From a checkpoint of a small image inpainting model: muon at rate 0.028.
Rows from block 7 of a small image inpainting model, named by matrix and row number. Each number is 500 + 50 x the weight over its row's rms, rounded and kept within 0 to 999. All counts start at 0. Numbers have three digits each.
Before each channel's rows are labels from the 100 images, of 14976, where the channel reaches its highest value: "responds to" is what is common among them. Only what is clearly more common there than usual is listed. The data: drawn small creatures on textured ground.
# conv: 3x3 conv (model.blocks.7.conv.weight, 96x96x3x3, each kernel summed), inputs 0-95

responds to: yellow
conv.45:490429414459504476467467570459559471552544451535521498570491513496543543431500540484411595459535517594503559516345513483417589526516588489519469527496490544404491499534552514511432548571536577527498517475516557524516509558553544493533496448580399462471491522606503416450513569505568486550

responds to: red
conv.44:528423579512440584433415514481540520468504430619539541562532566508472505503543500492480536595487458563540544487425542483436561514507440439508440404521555551398453520462576497431457503536524556482580498511480460495417472507516503543514595516434547563560534450508546486418430488544424563499

responds to: black
conv.72:483480555492445516524476516557465477437505452552557475465434516540397485496535428512395563396392514450519599560429485506549581456508491502527564520450487430445528472453564472450550529523417523485410483515457632492538483515532529546500494564434493587552504514435519493529450610449512439482

responds to: jellyfish; black
conv.16:491482452515412463505479373458537580514570518469531397561538478482504501456459507499454490454513467397464479545438493513574533540530426530526477443585441445560494524623565485496521502450624483463486530397532531477568569516496492473570480473590487523514515577470590576518543467550563552500

responds to: small; jellyfish
conv.74:473393422463541447509499478473531418526519517568588516562619551469510518504539484381510496495473446568401485534547488480518535516481638452497533452529510429389444530570554479544517492490519471535548599456476459501464562554449436508517486391499522541424548489510532458458520438414498495483

responds to: small; jellyfish; black
conv.86:541517481505519537436473551497522510531546535538574482507525507489515545520522461634659618526479437490517621454394476541424443517570354442521495506467487557454503433447505469433467453478512452499471536536537442508608477452548495521455549488561518459513515537562528488562470509471437474493

responds to: teal
conv.95:484540475542644495535464534624524487444495550538431535502506554373507518547530491531464446525564517467480505477527546415484446545488504525483502567486512470595533468404539631496428533506554547559451512555412506454562512559487514491496475506496430467470479536461381498442425517453445414474

responds to: black; jellyfish
conv.78:502502569535398487492447460436476522569543513559513509460421479496441425562453439418465465498478428622511422539523517469459504513492498495570429464504602559473515515505453531505500546552487551448481440483463448429506613605482463491493478477488534511570507417378527471476506487494524650532

responds to: caterpillar
conv.90:520485494512497485450591530461515531460536357525528546479459486486471530444588548347470481463503474518484501569462497552611480475487513603558446354475533449542500460445473507466527510560445529475479544451553456555421487618556524482536511530469552547543507529439475497495400456503446556488

responds to: plain; yellow
conv.93:517513413498478515438438540535498437489494600501500457521527452369475536534405434548516435459509509488532538583574544504520561505607516512496583537537537388547519470595439553555508475517518430594445536456546499428475490471521605525564466476551498463487446440575548456473525475424531504556

responds to: red
conv.62:531446535432442538489486455496421536456446477580500483509552456495478523484484532450536468532488460644552523626529435392439476479507494571458482541550569528440508526442504490463502588471534508551520545421325506459503538528570555544436507439509506543559452455454483502477495492493469486383

responds to: red
conv.39:532609485526461487521528391494559546490480466485480443538468513550521552498557495455393405471454558438587531444513438519555544504435502581416552536396567473544482472397521531542478479527575493473596400559499529538506510515536427476508426570543428451457579539472568479514529520501454483489

responds to: white; jellyfish
conv.36:548507579482465463452511535552413516441485541536457489505391667563517539465484497484503495423484532439550567517432474472579539451503461581492479532561412459454469483507460479442528487460511483516554467444541473547490615485510564442519544496596410569421552512442524505606543527540467456483

responds to: yellow
conv.46:507497491510515473475460463513517548437460541488511523587483490517559528489482431458459444477493519460454431461455467416567515438499455487503582478476459530550536406543502468497437506523532462595519573487584472482502590426537599418348555521618525471429405481515478580532488499427503405542

responds to: teal
conv.25:472483560473583468522525454473539581609393521453522413564551617485509575447500443450422484435436527463554536607492434517537546503454560551455539444499529520459530507403546580522423470550455456550553493515492509403513555497545475474445474446568479499460566525526480492437451529450437505501

responds to: black
conv.29:498584516550473526563517458560531512499452427442490423497496420580567548519531431459445530510557544479404445474522528560531523523443526524442455449510544415555548506490593449509542492510521497597397443520473382484502513473466505428593475540417465475553475422494527604465510424510593472522

responds to: yellow
conv.2:484516532408554545570513446589500490429560521471544500582479555457619505486534476456502448420483513575491544451408481524474727514538518467481512422543497452549517497421544527454544514488539517521473443533513479510470405511570530464510535533429538500471541436438451458507540529560485474501

responds to: yellow; jellyfish
conv.26:437565461437492456452489481478376498430606595505461494387503427563486501450449534403477446473475515503599536521423511519559513482480476477534434480521500545553481450468530588491495498510470509452540513535525454491579489473456473542416502403472449486627570551552505603582476477500470546494

responds to: jellyfish
conv.12:516495555453453502457483491461426433444453561481499459503539527511511412520579497448457627494482531618413525441538532496462511528458501431503472511496421501464489523531606510495387472471421561511455548555597470459528565536403543504395462489503376492487518554491527450404518492503528441519

responds to: white
conv.24:540455466488553517458530545501462459558532448531480548530439462559575607444537578463535461530543487479477534456350504496496602492516612497531577443512494408480489554543383532543572488503443478556499509496521586458467400465514486439562496494558451519588514427517505542486546583514458539541

responds to: black
conv.66:546498401510492498497407457513463495434488459580445425459528539539534558499529553542498548444517465499421532533438524516421499491546446436433488471474546445458587552563476402451490563526539481449421436365464566515520447496509486488450417472555641561487427522501575469492488524540515474564

responds to: yellow
conv.23:480677421465529433467492512506444474455528534402472493463530479453507563531549552415523544437478583517533445634399402475501507518489479516489456534468513460527432478474508577467498531494582520543551484488497554486431365437542569533547424500447497467486576492504488513509510479500508472423

responds to: blue; jellyfish
conv.91:481493447363433491566475440474490488511443452511521437548552597534494570491398558514479396592451547474451505582489450524600493452544518500500512520478446518509526512505539565436506526571546522492377404524465485485518584498463494541401464545509519477555568454517579486426466520496545439559

responds to: green
conv.83:515522553439508565567505499505521452502495534521505428482479485497600487513467501565558517616571464498450386475377531575483509548499513461462550481538491530556533438449604517532507398468509482472444540612509467425437491405532451520491533487466488497647521432544510500450605473546467489488

responds to: blue; black
conv.69:491560468504454415553572454497565496491568451512561477455552530485458461503515561466537596492463495495517487532390491438575524526401478381445470439560438419508475479480555459501620490534494484443454586578577455520445481512434589503495538566507486549451451414455410496532441475486484520461

responds to: jellyfish
conv.57:507441536494487521567348520459548464588556540471482522498441506451475652442558484503447460533497530482538413440395427451554493438394510508540550425515576474453472514471466426515519479482443503522475479571456477504482483492419494425492544570503548482521570464592568553534435509474512549499

responds to: teal; green
conv.54:480523480520572521547589535508551505427476477525562516444561565364525485575539439514464522599573502534488467567414546409545502471434518519531502520557515488588467524510606581516502498597522513481518434474426460569546532510494480521503492472458447432567496532473508603428433462545536550589

responds to: red; teal; plain
conv.3:458415587550554507429533530488442561526529510584464463427418513517400440466579509559443587534472583505488501436374588566536464460514439458539502505582526447473437498495439436510444438479500519541531605477527507570495484541452433462494484535490481554461429470527517463539542443481574512436

responds to: yellow
conv.48:489571584448458468502447488484473476448483471508527474495465527461500519484478538439486433524576434541514572401502562519413537474444438597504516476535479495500490482547447528482476459490685455526537419482486593509506563592486610439404515529533500540469458499499517522450421519513512363468

responds to: purple
conv.85:530523511508587473542485477418478548431532557424423416526489459431595533466485450571499446514581547567570441577439477512495524506475553471474537612510555550499512521451515621524558488493439512557487400538440521403511456521528579461581491533455552434399519481497548559489532481532537504535

responds to: white
conv.33:575500578450492518480414462466516463536518413511498585564481515506549394402479519461469450548516404557427417394510556561589545562477539523563507476481521562503474545514494531421484523410494444421551537454512547404443436452449546515462522541443509434466528454466536571473426502458515500498

responds to: yellow
conv.13:476606519413610507535502466518500411420530491476511492539460450549510487518487506449464465512456484566498411522314490494509597434455560499543472518488536503490529480373427557519512593525520550478536420441587475499454472546579556481501542555517529474514547451422552511468499475456562512475

responds to: blue
conv.4:464564516441436491534392419460582421490490487501505416535508521601514439482572534537546426458411527424475563609431432547479482492492461526461500545465508475504447545513537546481480514470585463521432562554500520480532494528559438400578499549515571453438446485442519491496509563373504469545

responds to: blue; teal
conv.77:496491457529622401510470525554544478544540477484465508456476485501547583518509468452517559514404496448505498580428466455603458478438578515536495511471477498530490527568552534517537506502498501490525508624492521518509608573459448433334375467462401560537482538525467425489479451497508474507

responds to: black
conv.60:486587488476580455494477487560502445560502437544525483504386525516589479559510379519544499443479492399495558496434490537582567522526438494549533517483508566496541476492524597446442623504623436485487470547552338511527476507463482547463440514519529532489514452479536494501510515511482438584

responds to: plain
conv.79:501594512516501483443537506463530549512505530542552513562507524595492506420476606477550464456525486479504494497456415436421491493475576568526540527463474545449417483457548581467441386490466491531569501469532568500452460499551511466561562496492417529397524575481534538660520486506580395525